config = dict(
    cond_dim=192,
    fused_qkv=True,
    muon_scale='match_rms_adamw',
    nesterov=True,
    orthogonalizer='newton_schulz_5',
    batch_size=256,
    lr_schedule='poly',
    warmup_steps=2220,
    weight_decay=0.1,
)
Rows from block 8, named by matrix and row number. Rows with one number belong to one neuron. Each number is 128 + 24 x the weight over its row's rms, rounded and kept within 0 to 255. All counts start at 0. Numbers have three digits each. After the name is the row's rms in percent of the matrix's.
# fc1: MLP up (model.blocks.8.mlp.fc1.weight, 512x128), inputs 64-127
# fc2: MLP down (model.blocks.8.mlp.fc2.weight, 128x512, transposed), outputs 64-127
fc1.174 085:093138094157123107119145127120126155099089155154136161141130088162084117112108106106116136136134155116087120112150100181131167129121103126120103182148112160108138108148101137184105145122133102
fc2.174 105:088112122121175104127133106122135130121119154115117146123176122130159122097130115152110141113132118126140130131100088102177145135183121111153120106142134149091140112145153153120134125103185118
fc1.175 162:137130107141168114157151147116122124147149105148159121101168107137106128131140128153141125153121109133125099105106104127150094127071165119176133119173127159113142103140106130190172103079101121
fc2.175 144:106134102133106097155154108137111145149159114138129122173160128128096101141083120184131102130107124138143119120092096102145089115075178118175125159118105136115138177114097118160150119139090145
fc1.176 090:147103126136105141111112131135162101172159138075126098125113119117113148098168149132090104118130137135097123150091135138095126122096134107095141094140152149112139153134126142079143153088103123
fc2.176 091:111178125117126091141096122095133160117145119122123116111139121089116115114177095102111100108131135130132087144136131133150103124159116171142128147137134133172149070118163154138144151146171158
fc1.177 123:097166176103157106137112156138119113124123128109155122143119161135129093107116085104190140140092151131140144109129140128121147099178143122120139137144102116135151120111140125130086137125120137
fc2.177 123:155111110148122140104159127169114153139146126168130117113117103125146112139130150152096129110135177139100129143123154124153071153098117136112138145138135167123146114159146150119162115157157134
fc1.178 099:115152113097104127128113145157149131106092111123114140127093155111149128142185121138144169124127148118117125180103127109109187138163123115125134102121141101116114129174160163110193120168170100
fc2.178 106:121121139109158133128161116161087111163160087145177143088149109131104111145131089118084086132084125127172130097119141111097084159097129130129117114142133155115141099118127114111107164114122145
fc1.179 092:142120170126116150136172105115126128113148098111166081114150130095119130156174146161146152143125079168136140115172138120112094147099107105075137108123144152116093127146110158149121134103157092
fc2.179 095:119126118155101086173141142080114123173120130173104108114132139181130100144114096114122122073120143145087134155098135116124176116155168126143127106161129154147148091131109109132098119144104151
fc1.180 097:140134112126125102117150128103076068145125149067127135150135151120111104115126120162105134148121101169163086178113079125156111127143110100089137136069135152133136154123107123132146109132146076
fc2.180 075:110130140138124132151099138163147131082124137158113110132132130113165136151114142132138139144137129108148154113124153122113103107131108142122093142131059129150145151183159126184100108159114100
fc1.181 095:099128142113138138113148110134106174112127140110124139132125096140143147137060176108152131125143087162120105122184129148140134108121120156154126113103172123114153096116150101122094149100113114
fc2.181 086:117088130091132153200149110122097121148180106125089124095125115129124130138158104116128096114116130122150145104082127097129140119137135112137115104109116156127093151133118144140167139127110106
fc1.182 104:156105088118135134096152151151118126163149122094152130106153124157153151124140200117133137155153104141162131097120153093097144127119139154161128064122175126139152144127091137113133102136090123
fc2.182 110:143155169138171125127110112126150115090127133166133144120091120102141113172128076119158115127168141136129133144124098137152100146132107126130127144142055113124097122133168109143111168120131121
fc1.183 109:121112095136122148125071118140123116110127160127100100116131114145123130130176128114104106094166099099071190135114122138121179164176132108132109109149110147153145172089132124132099057118118109
fc2.183 120:144121102125103126135182148111128141134144090166152160121116136113149123136094115133145175163114129169184124125113152158114137131094153111133153149134183130113110134135093093102156139181163142
fc1.184 105:138144169122137129139151097110076146106151095142112119134132108126183154147126182113142117155129132126095143114124145145110117160153132155126118095148157135164115130085112132112130093126155116
fc2.184 046:125178101150166142135149168109122148111187085112127173145139088128093157119151140134113131108146098124092110109122113084108151107160081131125133198136139135135122147092159156156173124134141142
fc1.185 090:132114094170194129162127153121140129126110123132151125144127117161127120133090142156118127165123148150101106116135102109131139121118162116135143099158169127106117121141154128125177113113177163
fc2.185 089:117129159106067150083138115152138097130170107141103127117155119122132147131143139107123085109157114115117154146146133143105143132099104149114114147098123113135160162137109135170069097159123153
fc1.186 106:115172146142151119122088094112154115111085167135109124135117143180116155122153122134065108147119113134132146098097145150111088113116131110119129140129099107088078126128173097110150153106157117
fc2.186 094:106115140082134129131163085169118106127147106111107180114106083100100122145128122145095134127107132117127110135152136081107159153164135126156103137090159110092100172139148111125138096122114117
fc1.187 093:136109110133159152176124127136143128167139104130119121150145133112106157119144120173134148131126134149128152172134130143118103107083154141138164167184105082124134127149107110109093149110146149
fc2.187 091:104107150172135083124089151125083138111120171149141131116105106138134084179145149084139137129129141124125087127078142138153146146156073125122142111120126143113117091090163131110112108131119074
fc1.188 083:088115167122104115089129163120114147120191159117116126102129161166163149157165152139125096171127106128143091101144182141115102136128159118120151125176141125156095096118134130155169124119144120
fc2.188 101:152134115120147137137104086136112122139083101127135152108110103130118110105124089107118096118127136130113157153122109132150135121112105146121133101091072145124133111127129128139083103135110158
fc1.189 096:116117129142112138142116132153130114093134087167162135128153104165117137123142120155102166066105143136127170165167170174128148133131153137136174192100109178167102083139101091129131136136098154
fc2.189 105:152155140164152141163122105117123127157127140164132101133138153097107158115141091122174124150160119146142088112077122101146079135116103170133130141188110105103144129109144176130112146120141106
fc1.190 116:119129095114156133117139162102137148123135162127135131154158120154143074153141115124116113103130120113112146120132119138147135171126135102115136100080117111142149131111123181130120140141146122
fc2.190 121:122146134134093112113147092159151136116133098095119132078145145126120135130140155117154110148113141119157136128137132119140135100139126099121144126171158078142140127155114062146113159150159125
fc1.191 099:126146105105131128107119139129103134168115136107130128137134156099145115139104106154141118207137142131111120174132092162144111097181162138118153110152172142103128143150171106141178090126147124
fc2.191 091:116110161174127112120137127114134118076120151178104108157129113139086134122188110133121114088134118120127111113120143103156133126104122133112106140127073082141121122113164155138096118135113121
fc1.192 090:159153150103072170103119156142144125090162123134134142099114096110111149117161123137109125160134131145146174114151145141097129111133129121114132143140147083115153120109140107099108133149125150
fc2.192 095:103146127151139085155145123137123105150105121116080109127132179136163097110110113083130109118115100137147098150138102143150116113088115073132125154135092119105127094138110136127108121134125120
fc1.193 118:110110121130187132082153137119133079101080114130165145123179155139103195158144088125109104114145119159113144122144117123120117115151129162155183129120098146129150106182147160118122145131129151
fc2.193 115:133138123145116148181129124152152161130149145115107090115110124149156094121167167109160135129094100095115131150143181149152157149152119126145048139118113140103078128086156129127125154131079111
fc1.194 105:086117134059099094169088123134121139148134104129132154118121100119087121119137100117096126132099134115152152144110103125125138108154114164137085138114135122077144080125133165139120127161167117
fc2.194 108:136092118178129176100154142114132135122093151112125105118143148128170136119133162112144160116103123126121111116149138137152098132109162121143140169129179139134108151146119125088113114118087171
fc1.195 135:138109113149165133145115126109138155090131181119108131093107115172150098121093095098142158148114156116103145128127110127149095166132163104111127137122124124132163093126158147132091090147119190
fc2.195 131:127150119121116114108162140118122144111133127140124121124145096150138091140166136135125097120106101145154132095130160174115150131113141148103056166151125144141137170122135178119135149115117107
fc1.196 111:111145094094085144176086122136153115125087113091099112190122121131135181152095117099140113119158114111079130143168139107153134149137120145117124144118155141162139104172153092134145113169129153
fc2.196 106:144150153162133079119163125115094131161158157139170105078157146142111089122148112156116092111141137157153099112093140116142122075097172120155126102147124102091105128098097168125136154112126160
fc1.197 114:112161146134088121171118137144105172167151136126120151143137140103110113118098153145158158117133129159111154128118116119112125154115091150124115125106127169129149118149188155152154116149117056
fc2.197 087:105152119120118102156110131121145121113107120112076160066096146115151175119085078114130120110085179141119152147132128136092091126140133115125109089142140098128123081141119147141098160147080137
fc1.198 113:080092134107135127144143143160098118158128113114149112131108127130143091120134113107143166108104071171103133135132116156128104123142125127153141131121069102155151106103150167098132135156134087
fc2.198 103:133159147125134125124144107115123141138090164147127090197100153143104126073104099127094161170105118180169144105111156130106153135110124108117095119118129088144153098127143136151121132159131131
fc1.199 090:122180103156122153144124126156133085087119143166134107138150132148145161112087105138145163096126145158115138129156127157129113152112149152157124159096112098122111152110105122133120087086144081
fc2.199 083:103130131173129087144100153139144105162096115120131155147106118096067094141129125099129139134112122117142099131089144091142116140126139127097163155145078113108165122133127126128123147151121141
fc1.200 098:102098109159124147133096162117149100104102160138128162120116108134185104132095123133089160113124112186111123129120092122118124135150112179128138128178145085168156135136077168122158153110149146
fc2.200 105:158168119111196185086171152111133118119132095123154102154109195126118129090146140107157107135134126106160116125133160125123134116153124124087132127081130136114108136129147068143093130152129129
fc1.201 095:110135147131122117110120130119116142163127135118178118091092131135111137132113107131125138084110119108170120128085064141154133122126133133107208117103124161130095127148138200092183144137152133
fc2.201 098:158130103107107116144129153158167120104110130134098102152100104118139130121132161167170144161121121114106190138144173109086117134108137114136069123152103110130141115120121086148146118071124158
fc1.202 096:065159119115098111156157166144103136154118139114135074104137113083132109139133119116117083137113118139099100113154163119150156098141113173117140133121143150188086123118123111149119152123136164
fc2.202 089:131128128136104143134128103119149130112121118127103217108143110150119112144105111149116174152133125139150161136081146141126122119111164117091101124156126095119148119131136100098121134127085107
fc1.203 089:147175113121099097154136161147129109159120150115163115128161138130129090101138107124127122120120137112099149143110115130138129164150159121142126144177128163130131104089137157116118105168147092
fc2.203 097:166112127147151175104083085102113133123128121139110141098119093091126166165104151136132099110116112108178136106136143131144161117146109148099101125083119092150115154142131172123134153129159141
fc1.204 093:122115130101127159113086124134139101142145121122114109110170072139141112093124159131132154116087162143150094127136134094109095112125116151121106149099106137096130076119181116132101119125135168
fc2.204 094:157144136150154096126171117125152143107155157112126149109116141133124103171137119129132119149174095104079165149144143169128158118144118126169136106147103085161112165124108133159162164135125082
fc1.205 101:132146140156159159127099117113126089163125147152106081153135099145159153141148146109152113109093108128162105117181131128161131111132129100133120109102100118138107118105147137112148128120121107
fc2.205 087:133165131121144141120125121131143157129148167125119086108124119120109119117133084168117167146118109133144151169140134118173143135137142108105151099108112123125124106090114151118152120145134172
fc1.206 093:149127085104110160155150099143133129124124137168068122102101128139105132122131152154113158096146092106102084092148152132152108139101114097101122114113123154128122127109122129131146131154079120
fc2.206 088:118114169158104133139139113127144131156118166103156109147137131119156088095148103106189081154071119123099159108124145083148102142153125145133146118147117086141109114131124111150075120105153145
fc1.207 142:123115109124115106085103193178134080166137131138146109170107112149098132157122128137131121141118147120144178122168130146125102111101150128070184120125134172083153072109112099109112138136140136
fc2.207 136:129123162121189130168148138127109143120160162102109121106107134168094164166128114119125147111083097111109138135137127090109123127105139140107132091139111085083122157137110138139093124118126102
fc1.208 102:155144153170150108107112104126152105129115128142128178118124104167103127121170132140095136111146137109114150140149090139151160126122160121171162149137090193152134055114097105137124113145167122
fc2.208 078:136124108116125147104172157108127165133118112111090137132170111117099093144130083104128103104137139144164089148122141120146154183107084126155127114086127131134096102129128127101153133148117169
fc1.209 096:113106119101109159111109145109152151114122078141125112123141159101158102131139178080176132137115128107131147170172138133118143104149125101124127125117083135120097085110130128099138071114083188
fc2.209 086:115171108088156103148124164146152129130147139135120093160116110161085101154114114144103126120133101150129096132171130141074138180088073108129130086122132124112141139139126146118131167168182102
fc1.210 087:127086195125140116137136111111154125085119105081125144099098077095130126115118126166154101088144159111104139150162126161172141085138134129116134123101139127138120113079142112138083114133128204
fc2.210 083:112149133164117151102101137100087172138139124148169109123159101142144133139138100136105148192131143178181128106085124149115125118123156091136109087112095154104171135176107118119130115158081093
fc1.211 092:183164144143120112096142078147119126104182127176148138152134141156167131107149122127139139135154160150143123102141123135136095145126113177147108087133130128070121110135122112147074114090132082
fc2.211 090:076110088147138148134133148133122150143093134097100115112108158088111145114098155148147130121132124065117078123074184113132152128106119138119116123148128105154158137147080126113141157125119126
fc1.212 143:103097115145141152097129144120115141089126133134080088147156114170104172109133163143114104154104110105117134105131139156098136155106149107133148114092123127133103158113140137103142082136125103
fc2.212 108:164177142124127104140129147138110171098101129066156146146094111142102141164109081138137117063152161083142142117130172133113109165166136126144107142126147172104130113159144125119140145149124143
fc1.213 098:140136121130138152166142142140108140109176168104094104187150139131095118143126148138130156121145146096097141105143126096123116129132112081151129078135117104126110123126115095129114165114205101
fc2.213 089:083146114153098159124111131146097111121097136148155146104120104155133122112091177097148115146128111113149119122138151160120150131121139178113112171119111149127115109128161134104155148179086132
fc1.214 095:130154064159132070111150101118113148095136152126146138113103155106139130157149095168127176095133111127115111125143095153114104120085078131110097096154120156129096140153161147130135131100135097
fc2.214 090:105099100135131191123135136107097151153100092156114095181134115115115139113110079135148077119143145123147121134127126145123131182141151133134156134113107149143091138090109103123133129109156165
fc1.215 095:090107125135122107141129123169177162138088158120102082076121125112158128170108103110113132124101127104088076139131120145143126081112132107127102142151160137114140172170169183140090134139129168
fc2.215 087:131112141103163103096126120111110143152152103131116139185117151126130145110123126123165175109138131133150149106122148123105181124170118176136158117089126103139116127115131123086161116110092111
fc1.216 093:156099137106126114155109148117132131141132174141125111128116136160133116156139130136104131142122137063132135122119083121156122155131128160098079120095150121141132131095123145179101098149113136
fc2.216 096:134108137102132119102123130128104137103148104106149108120108124102104111131138098113139131097114120100126153180121150138124128138126118159156133114143128132105119120137083129097116180132135156
fc1.217 113:099102107125130149137157152183103134181177156141109156139136107152137171085156113120132132129115109107118109153131130105103111110157116147082133170122115109151142127088137121087145115105120148
fc2.217 113:130143167136155116096101094080138128093089097114149116137133150115169101148146132131109155154139125136147150108120126139123169142100094093174114080124148132113101128187101148154114098125119121
fc1.218 099:082132133149164127139113119126119157146093131109131109104120154145128127156158150105147150064132149106159110118122134133113123108088108125168164121131072112161134091169093115094075103114171139
fc2.218 091:192172123100124102085133117108125081125125149125123133179151094145149086118152187108129123144061081136074137165147101090141106136113116129111125114116114120115128135095187119137129136129116133
fc1.219 088:108121159128100135105113138157124124097166101137088133151167129158068158108121160152181135169122122102075126118144113117119132129117108092130147114090101159117079142173152156109139136138114096
fc2.219 086:183129116124123105143110122161141119136124134125148130120122118099175116145107086135136138125120142111153121148162132081137091143137120134068123141121103122087167148104168102142141125190152106
fc1.220 115:119149106123089119160100068158096132134133111148136129167122112152180094140147121126122107116134128140155125105119170161092115102138122102131195158109138103153115111106124070118165142117181172
fc2.220 122:121120124122137118136104133148078134178134127107179125138125141141146153118122115127124081192165091107135152139123128098135098133151125139091091115125139169125123125128090116131142166164071111
fc1.221 094:139141104114093144140135137145155127112145128123181124126115126169178117116089156103141121146136120148160148137156181164071104157142141134137105162118186119097112107144156081081105154103122125
fc2.221 079:098104106119114109134110118169107121133097152125134132067149146086131094130121176150112148158113093096122135140127096116098127147089115137194103119125163158146133118157076134143115174156113104
fc1.222 127:122171167149133099118062153090157097109134125109145150159114135148134134121151097155172146146117169092132102128144136100110176121162139093149129127167182110134141140130109079117118146087127119
fc2.222 131:160102134119135159112173130162126156142145105189096117135101106115143125174132144133100149114132107151109135124132119109168073112091121180098122132113095140138125117145157153135162124139117139
fc1.223 095:110175111119143139148099099145090149086144104116105126137118119130121159088106144119156100127093117145122112165103177137087092108127098110160120141127144152136128087106152149139139121173117109
fc2.223 087:087113104142105138171127119090155130164122156133129071149131136108154113104160116111114131165159156124154094140141094105155117141114124124107177111101130114164139136127092072135108128149144128
fc1.224 120:151118102119116061128137166138137139117131163177097162104127137135179080146118098098108119150110154121168099129156135128151120133151120140169158123110103133118159147090156126110167125090072130
fc2.224 128:159155121160128099157138110171160139141117102126103127114179079158122099098115166115102095119105123120123172113082145161106123117152127148129105133143113121173097128187151114099107120129110132
fc1.225 088:133135125143139115156121127123034138158146138170116112094148182149142105151128162106122135107088160109111136126101122126121114144115100146124145114123092185133146108160106169098146134145192130
fc2.225 077:128112160107124173108123084124171134112097112096156127186115077110150125091161047127117122119140165142153118115145129128179123146152170138108105159115115124118126113107135162128100128102082149
fc1.226 102:115168133096133139133089126123109097160146164119127114116120096115147159130119124105153136118108134150132165146095105173142144150108158136127124136159132122134110122120110102091142154187073133
fc2.226 104:144100119158118116124124134098120159087100108108144179186122139161110143108123115119138118127114158169140092108147133101146139121108131156100144085087151115141125106171146145152124112104157159
fc1.227 099:076108115149157122120141073153116144139134110139151125091105160106131154139143114103112128114118130114141107092135133120162157147084134161116069122104133131132145135132108098108147134118116117
fc2.227 084:154095147133082099118119176145152122135126127137095108144112139134106108140159107153115125176123114142107175173171112119148134082155131139130145149159114122155144095130154153172107114169134139
fc1.228 098:127118111130112110143172139112147146171142130147116108111152104157135144100144155124117127149129160138106159160157092104105151138139101134136151158103120142103137089143124103124109173158080132
fc2.228 085:152102152118130149142111085136150126124108114120122134167094136117123126165083092173147113156153098131147084127139131143082091169115153119145148079108155089098157137100118104097126141125111160
fc1.229 094:134129089121100123086148124152087126145145117163105122175117126173118116181149167088154118142117154101162155109132126097144114141178158137122138134098113112122137116145133133128114145147159177
fc2.229 100:160099132156139161178115125117135101099100132100159137095144151087111144115110130143130155100161098140124121145144135129095145167111077137158134160175129140146116136151152124168167140133130123
fc1.230 097:095116084157147142111130089152128146158134151119160142102169150124157119111086154107114121125146163150151129155076184115152121144126114145105092126173102110157135110081111119114117145145158188
fc2.230 101:105119147122110137147124135125113107139148098126125116154135123091129139165170100173125119133115121164122175115207097105126106178115136076145115160133114117105165127137130124120133118109109141
fc1.231 097:136112140161100097143141106152121127122178129133112153112118082094134141109074138134155187113101136148146111139121118153113115108095147095131113106113151101116142086125125136094140119134109121
fc2.231 092:122117090120140131076138123089102137137097137137186120127119149141130150124177127137118118153152122138122143107173113120154109178161121140101166139104141159133129123123132140129145127102161165
fc1.232 092:103110103108137137102084154100098096129136099140129155145179121107154177124148104110155130155171109147114115141162158133145125134093149121111140100110087125090137123080144138164120108167126125
fc2.232 091:124121170118141147167133106138124150115092119125137144161139148122126118181115140128111125100141133125112116132076139091075190094077077144118101166113145151163121165126133141131117122134157117
fc1.233 092:114144139140107161101146160124135153116100150127145142115176113123144123137124124131137131109104101149151139148120127122145128170132142147170133123149178110110128109163165101158127187150126076
fc2.233 089:120122094135105091170118112127122112122133070110113134140125128151130125130158153154138177150146140087120133105131144152132114105099057101118128141126105154157128128126132141112151148095117162
fc1.234 117:167158127129110128125102118141145106084115105137140132155097080109127127173146141164105115150101121111116097108080141112120119118134173109148135096147174091128116131128130125120141143104144094
fc2.234 095:118147103110154128122166077141143063128109158126155136120146128138131072135128087122122114150087081149132128159126140084104146131117116140153116126111112132097134123124133091137169134124107124
fc1.235 095:125094105158145108089131120122125115151077113125110164099137186114152172162104104136138168121134119129145147121151141124110149112127163137100128095152106115158137096118175112135155129077104152
fc2.235 101:136155160095051174144132128095121122079168109124126075139147079130114114098156181145112099131146107113154091128105134143137138135113133143132127120138134151092118136139117116141170110130115125
fc1.236 099:109172129104133155120146097159110114181177122129182106152121147102117085131122097131138116133092134131140152113107148121137117133168110119110070137107069144141151093099152149091131131143101132
fc2.236 090:168173144120175127123095186111173122092089123152100108169105141161124144148104127129167148164136149106145109112128129130103116142145132143095124113148184119155108115099116128137110167130119103
fc1.237 112:099166152105112146210133131123124107129112139139123129114113086151159153146139121126123144122093109110166162153114160088117141111116117124135069107142152185131140140119138163121119096147138137
fc2.237 122:143107133172106105096093126149115149101153124114150123168153165133124113112114183121151139133142109129133129108156151160169154127162124135102154179129143089148123095135173131138074105112141118
fc1.238 100:100115166118151091183114112146116180121126143117101131167154140125118105133093127125137125116169157157153192148108138100138140137147167146127146135114112179140110119089183136155130127153134140
fc2.238 092:114167109112092132121139163097091074121147119171102092096169142154112141092066150157134120136118150151083152145161146141109150140088100101126105112141137121114178108156096135107147145113168149
fc1.239 095:107157106134095127124121139130112126159117116115100119106177143158079126157095123165133115105146101093094105119137180104144140135129104130151099136162111164114065131098143139098144087145114140
fc2.239 092:151097141153151135145124097123130124102141136124141100186093127109129150104168128105136176122096146150118151122166094117148130111098124137121127126146141127130166107149101131135144175125113127
fc1.240 102:117114171124148145097125083162152109134152193147164148125146127129147119072109080153179132159167134150129103102158148138097125104083111137147137102086094129102151134114129070123142108110143090
fc2.240 083:092172135100163146165108107169151139096076151136093146131137144136136092111107130108140136149119163162104105173119132127137146118113150179125161151139130136122113142135134152121137120127146149
fc1.241 085:094168137116148116097109120196103140145093140120149103146162115142151111082095125161138150163110116157130139095149177131125090108123103145167101164125108127118117162130150130112151130147131114
fc2.241 090:165157149128101085170113113120155114119166129152085183113118142102106125160156118126145102096099136102133141147145093129112160152128165117080118133138151139129138091129123168114111103091141131
fc1.242 092:154132136139161132144128137120079106151148117105085165133133153151111125144140103146143150180157132158137137105107079135044105135142105127151139122141133099080169100139155138098100141160137133
fc2.242 096:100129128147137135112141113130113160110100130155173163123102104102136116079118139125107112147086157161132162138129184109158156125120114136117122128107125175133082120127094087160151148062145084
fc1.243 113:159119160128163132112116136114132153118183143154085148076097137140137099116155126127143186117116130147157159098137114143119163114145124132114122102140154108152121099097111139102129140107167105
fc2.243 113:131140136145112118143175083116124094134125109123136060102158166160110183125149172112120089107154123125129137187147133135119125111172129103129133153126095122106102133126131141107145165127097159
fc1.244 093:143128147107128164154168143098131127136127151137136143158162122098115148109151126104122146119133128131139116094111116119110191122142150118090135093091095109152125146133131121135085124082114151
fc2.244 113:111118107122124117120125125150122128128124110147158169134171137099109098150133101150175142091134086130146126099161147164116093115149162125168102115141122129120154093132096110138161081174120120
fc1.245 093:164153136091105140102114116118135079099151159131099162130100113106172140129129097082109144139111131121128100091152131100145145147117114132108105122128121150142126150174130109113131155125128161
fc2.245 097:131112118119128133137119152130122170120161123096151094149159123164161136144128155178116127121115141118163119143139143173112108120078169117172165141133140127105169099097087135160135132163153081
fc1.246 091:117141100119112116122129147136137132072094116080127151108125043128133117147142126105116122161102073144153110166153127148137135103128124121134136124157166137143079124122150148090156091141104118
fc2.246 098:139118131137099125109135114105150118195171131187124138133120176111136157124144145164141172124144174114122137119143133130109114131139151091100077122083087127130148119121096124152119162096171133
fc1.247 091:160093152133150127156107101152146107125162067151098113131161125110107156121146144135136158114093146173152166114144146164095134185126072147153134097110139074094099134129132116144078143140119101
fc2.247 090:123166140132109118096172113118108156161149135124155150107078126201109114152162093142158154148152108097125090127100078142163167083138178146111121128153121113121099126158102150131136124134119123
fc1.248 102:117166136171129118134109116153149131138154103149121103147090118111099091147171137106161183143132129128157136128139104089143120116151108135127124124107098065153132106103095115144140139146135166
fc2.248 092:138129100129106159145108079108129104132131181143105171123128168126173140129128129153134094119109161112174121152128139156115107105104169116132114089136124153103133161157123138130129079087140127
fc1.249 094:116102103097134157086161113151161082167133139156135120125138178114116171108122121120154107119092150133150137115119122161169135125163122092146102147161104132112096126130108164149128095197128164
fc2.249 080:114153103139081125168093129117115160126075122119154124108110119155140159167126112132126177154125144136110087114136098121092088170100096147121135103091095143140111122109155111157133137092127113
fc1.250 095:144096164114094143138090093107112141119147140133115142121135130078092134134124124144129169104083128127112144112151120117160120130120142106114113121144102145124183132109148175124125066129121112
fc2.250 103:115152146140181072145137136130132146126075117122116144075133140127130131142147132086115121166144130101143142127087107128089093116133122119171154113139121115159081096109135114095169186144105163
fc1.251 096:146135192183137117073090113111119156127144138130147125157155153107116126102127152104141082164139146144119138119155147130194155109104129067130136117144095091152113133154091110149128110118101142
fc2.251 107:111158116165139173082104148117107151128135187171117147088160112135106140126095110113116140135072079176115135130130160121094086114111113133127099150134142142148122105106121116109115097155136111
fc1.252 120:138155128141162113171120138120148155128128155152118157142101160119106132095131177187103142155159114119123102082127084144159129090155114086128106126133123136092151129116110131098130132112146111
fc2.252 123:112102099124132090140136111104070100163113160111119114131093107153133100168113129132136116148126167135095142077115164104149112081123113122134128138134134126138120126056120101125091086142155146
fc1.253 110:104126119149133134129096118110145136135133110120141105119144128087118125152125121136118116134146155170112147149114115124161103144141155154111136116131179076113139098137141158112139093159084119
fc2.253 109:121141127128130104140113146165090106099150148134133130113103157172140146124128164087134098125143101092140130109149115128108137121162098115156112166091059151120120132115134096129124153173110137
fc1.254 091:145134125127152122163115072170147133108113144149138043097112111132111135124165131085142078140106135105140089131132169130156141142153126152128145111114139092114129131160138165157140123148118151
fc2.254 091:120075159135093121095134138131144119107133119106139173125177137109153129153133124110132176097126099122129142082123105135145081124095153095126120139111084130119120131084131141114145134127102097
fc1.255 111:145126159141155156123070106133095149098142105119151118066105092122116140135156124162136113131148130139106125139102092148152156093139148148085113069126126135138136132124142101130080075159160137
fc2.255 142:139124079153116102150169133129102123080118176106115152162143137133130147102120139092126165145117152153162121144126138096129092160107108117142174123094138119097129115159116150114149141124081082
fc1.256 096:111124085122096113110145108137136113114129117149072101136102157110132137106145093124159171081123124113105088110129132154091135133111116159122090130118116121151139168122094170114122098109153077
fc2.256 098:165108140104187146127141135119119145149133144124173123065127117165112135149099151134119110172132142111148121133116111121150131101134101114131138149150180159105132086137127110133130128148110173
fc1.257 090:091148140164121152132147109078116126103124129158135141153138157092137128148155106115142098180157117115068135149112146127131125112113146114118113122109107165160183124125162108126148143091120127
fc2.257 085:087107117120164073097094105162163141086158101113105145086119131136076124104091154129132137116156117151171177097143143141123125090103112145136148103129166135097103112145124131092067147131132155
fc1.258 094:146120141163182090121129098133123147119162094135055126113116109110104148111128154105157164173149144160099133104104125126142133126182100172126118096133097107125117167139133118118158128154147109
fc2.258 118:087133118107144143144104153130116078149089154141183146139109185132141128161132110139098116088138102111151117116104141128161157132095148107164094148157155145150134105148100176119117132149155133
fc1.259 089:133145112122118136090142115139083093112114127128151174129104106141148164149160125116133127131068096141134075151112147146107129153099171109159118103125178115144105152159120134106123177091123083
fc2.259 078:131121104150146125175144131160148134143130142095098142126140124096141123144110124122135144110127176118135130105131133160136148118166123154088111157089125137143184093132147124135098152126151151
fc1.260 094:128114182154149109106108138109132121092072067137133098130124121109130159164138133140116128099114086122071162157133104147090129107123119146099103110127117172174111113140128090130127123145146112
fc2.260 095:153154128143120145126145083106099163128162165108136160092120093159127133136129124110112136169080150144130118158102084148153132117138141119104131166093118096107127153110129174120108114136109159
fc1.261 091:129144096111148130181126165138135141149104104108108074142145134150125122087086151097140139135131143101116102157126115142114126116167095119093128137112156169092125119150116110156085107188120106
fc2.261 082:150112127131115107122105097132160134113151141127144145128160076099114136157126099120136099141127132132119095132101130129173137147135124108164099140096114129177130156164128161135086145114190163
fc1.262 102:115097133132147123103148142122126093127126162105115095157124099175136141117193120154132133135106125109100135114118144112115116098149123131145140150121080102112140172103136135177140113086138134
fc2.262 105:158110150126144119149153109067104119106113101101131137094128158131105131162134138110110108159172109136125123185134130138119111172110142131093155129127170152131168122103141137091116064071176107
fc1.263 110:136146114128124134115075109159110086089116151133125102111130114109125129162097140154151114098140157134131098108111121084138121135109115135101132168154115111151174159099143102186161103082107112
fc2.263 127:121103145132137136150126110127116101137128100114144157090094109103127137137154122118111106104126110128161115154128154134158087132138127121185108137130206089135131160151152120156121105145125150
fc1.264 116:160136118101100134131164148166125169146146129148131130131152138117155123115130158155111094125151124124129109138150144158119114105158166124176138153073129129131135099130098102123091174157130127
fc2.264 112:124117094117135130124098150123106098156103158137126135115126140115115100123086139155140139123106143126145111161105117116129116147121081126096145154178143196122106111098122167091133135110129124
fc1.265 109:097089141116167098151121133125099164111093128107162095142088100128144170120158107145120100157139113101155188176118127132177132095127197142165123143142151095140132137144129129143158166130158134
fc2.265 098:147162141118115155120166146138188090151117137122067139111166137102102111139077154100170114110127160144111065126101136111109113155114100143138125080130097120142155116099145122156130074116106112
fc1.266 103:150143130126132166138144093112095102099141122083136126129090123086139175141165135147191133148140078139135140141119149136154106082113148144108112098122105151127137117098128070129124142158158108
fc2.266 122:105129144120154070122126110135175134139129135157110105140181164143117123085116131103076152113093188132139124108140124151121142113160117142123117140139144123140126131166143160133114088116094135
fc1.267 099:173132115133114150166103099085154130130136132055088155121113121145093120140139128105101144101113126114166140176124147124139151096178142123108125144145167114104121126142083127155095118091130110
fc2.267 092:132090137125158164114134101173135100117113138180139114131118128101135149132118156137176095166129156179106148127147136133165124136105119166075126189116124120166127132170149143138120081151157094
fc1.268 101:133128127126116138150140072169148113110151144139164104150095145126149117139141088085131143157130100112161129120163135113134168123107116133118096093163155112143150120121108114147178142170111137
fc2.268 090:121114143151127137106140130139128133161100184131103117108158103178134140125167154190138148142120162149127120118109152110143090129117132123147155144057130165173148107111161153093121101090151108
fc1.269 095:144171111104159151124130138119095122133173136102149122159128118112095104111143167106136167114140112151097105118139113170148109158126126154123065126146139096120132142136094102168079134150141156
fc2.269 104:124117107111139181125136101133124125130119114123173124145146124148115164109135120149162154107137151133140096144135127137077142108152153110146169115105169095160147135107147171074156116134106123
fc1.270 090:127138159150137157120137126143128077111125132153179083120116154152167098116176109195148122127150107154116119128126146146152103127089122172122128119108170153130171102071148160154085096110118155
fc2.270 079:128103063129112128123129092140147143089170173143083155137104135059092176152145131116099138103082167106113097123145092157125098120144124120131137123116149114118112139108095131134154149126130082